From a checkpoint of a small image FSQ autoencoder.
Data: trained on seven-segment displays showing three digits, 7.3 epochs.
Rows from block 13 of the encoder of a small image FSQ autoencoder, named by matrix and row number. Each number is 500 + 40 x the weight over its row's rms, rounded and kept within 0 to 999. All counts start at 0. Numbers have three digits each.
After each channel's rows are labels from the 100 images, of 14976, where the channel reaches its highest value: "peak on" is the class under the peak. Only what is clearly more common there than usual is listed. The data: seven-segment displays showing three digits. In brackets: how many of the 100.
# conv1: bottleneck pointwise conv (encoder.blocks.14.conv1.weight, 96x280x1x1), inputs 188-279

conv1.33:557495492506512463508466588473442430530517468467518522516477545479442475427463537500482478510601477487469516466472538510446472508491535466453520489478506490431469561457502535468475460480522481507534503556487518446412493562496464495455465519482581489418512454475419432472492531
peak on: surround (98)

conv1.46:481566495494486460527501519453505569476492455464528514550511455585522518487482484536511570536569441469571423532511466503551461510466440478522566425491511500480527486513491502447446461536453496461492492594522535476417431523474456476463470505537481589511483502499553518514546529
peak on: surround (99)

conv1.49:516457558508497522500501463540515481512459453486479471502468477477539491496459545463473570528467467620523525457519527520402552492511457556514501532526432472549656431475558524437595584461505459427525538482553503520465498537477469497503492534431594474566445517417482504533512474
peak on: screen (100)

conv1.60:436529481517497493530577535487470501492399586535461465543507515505480555537520570531452512525477434506517483561480459470452502467579497473516474484589459475469590507507478526459448497530458476530487479517421476541481559540502524581537515505503469500572470595512547491450543506
peak on: screen (95)

conv1.58:508474457483477492557523504533454472617492480525446501518543392563470552489449413503539443459440489493488448481526519646519446487600605533548521502429546468501513576540500442491497499524528572420557466500539546516445491531488484490456450519510499426473475519580482465511535499
peak on: screen (80)

conv1.89:503506505541501485514511468447540516480563488433481482450515497521488585510495578536428515403420486512487536557512485553606458541592609533603485508544462542532520522599590553536526430472509494440524558498475464477506501526518565470453495503513458485476452548538506540456498531
peak on: lit segment (61)

conv1.10:521529469482523495452473485473441445480581478486496504471481576509530608414551445539430519480596547501515477572526476507489511444465478507418498467439456426525480491486463530435465471481487456503497431470459450561399471486448455457454478447505417510566429420413473513465543514
peak on: surround (100)

conv1.62:522506493498532490511487441569532487523490475451530459525519545470532491516488565513507498487605524476483469543442555509488519520519559486447560534614485473495494531468535486441503486544507503507496527519429446547561493495602487494497490503420523537540502437598508578490457461
peak on: surround (99)

conv1.50:505565595481503484490465552567500515484493516484489478528560495459463523531511452484472448478525442524518521501558423504473465457569490499475534564527477515556490589572551524440514508439536576485503504558460455485495453524461464526510545550435469510450415492550486554522505605
peak on: surround (100)

conv1.40:518480437469534530477494518504489497497524498493462600524477520512489492518466498567443555578505522512482599447505554500525511533469530456486514495481461549461510460485457560492472492520448512524438517526549514388498498495423490454472507549529499471517504575507470460637498413
peak on: screen (100)

conv1.0:504496462521477490479499592520453472497542574525547457482515475462499432417458467444559545486508536542474488538573504444528488441566544503517541449544545472506499445634514505427540510487474481503563531339494486504456514529605508513461548449523496553522616483419620552474446495
peak on: surround (94)

conv1.42:512533454517445510473498494511502510549569510527513506514499536553513462560459446610512512455509528638520473503559507563456470489483524456552437490517535456468455555483521517434516480498494512528467529446457481456458553466507546477458500488522570526600427516518540487503457428
peak on: surround (100)

conv1.94:466495505503521486496457401452479484495495500461505485493495517508518450490521506475571499493518508534505498520519519488469480501538476524463449434512472535485480504508547539507550518583562524479555486564455449458488536459453499499475491370488464498601448468533482555497534485
peak on: surround (98)

conv1.48:573472440480376498500527499548482519523559445475495516520514404523514498434458443484551460539551536499502480495541476473499479506479515540486510524407503480419521590525541508489530531512472470442476493427532511451512502549535468539536490490479605440416439520585428503508480507
peak on: surround (100)

conv1.52:528496442494496436485445534466454528385482450556473434507523506459469490529447420439498501490502577491503452603512493485553496528479518505472517444501484509477508632450506554443520526514448488508490540506532418461537493478427499573486466513511497448522437526487495485553536535
peak on: screen (65); lit segment (35)

conv1.3:568585408505583571517547541487466469484461406511532457471452504549463578498553429443558510534559508538446419462504483570479474379437463478492483493481461473515521512559484495611494446524491492508496476553492528486464506563507389433486551492487405555502535480585524463501427475
peak on: surround (100)

conv1.7:503501519457411583427482509495488488576519524471459485462513400511478598517585427412557519506540496549538579522513419514478456510496496527477598504564480477504492497606533444460497598524510502443522516588434588520496503541484515568482555478539503486379501509507529472509511497
peak on: surround (100)

conv1.12:464539541526560497484512526467464517464528514479476512516484488504527502530510556540528491525472419483559491528518432464505496476498462479502511525505496487517548505474475519565404519488482486522478481693607480584467444535454497464455488491497509493434499503461448532508512523
peak on: surround (100)

conv1.9:548530509472439469469531477473434492466554494450529429455543546485495563557575463541491560503496488481556448513502482461513498442415474531457419445636431476448444531474496455441441463468389460496577511451465476474457527483561423524500492456438553534529447462514426501449569480
peak on: surround (94)

conv1.59:529459548585489447448506506495489547479475430558525539517459541488443484473577478599532474496525544522489507541537529490472523473539510531475508564540494524495487453522463484475465426529546519481464501639519467471561483480512494459394410568480467471584442449474414516516403561
peak on: surround (95)

conv1.95:489466525529489540492490564420504519479491512451486453552467518560453493519448516507643501526491498564505486565516484479441477492507491491532522481508445487459510538484473464532573527563544529460573451549518542552559561485493513480506502472501472512450467493535498491545476448
peak on: surround (98)

conv1.68:501484491506459489419496461480490539486589534500506465538548570553504453507481476531529431437702451558506519555461487544472530496464497480468494480454511491474511543436542446520476496480433536451504522520494479505469486497534479414527486426459451500479523467497562527454538405
peak on: surround (99)

conv1.53:498501457477483509493538520523518513464492524539462494567507515512534523507505454545508561516467557498499547500428572466515607508481512539497480542576497497464519509495497517506542484500485505524512544479524468437528478517518479479491443512521511469545462552540421512522420571
peak on: screen (84)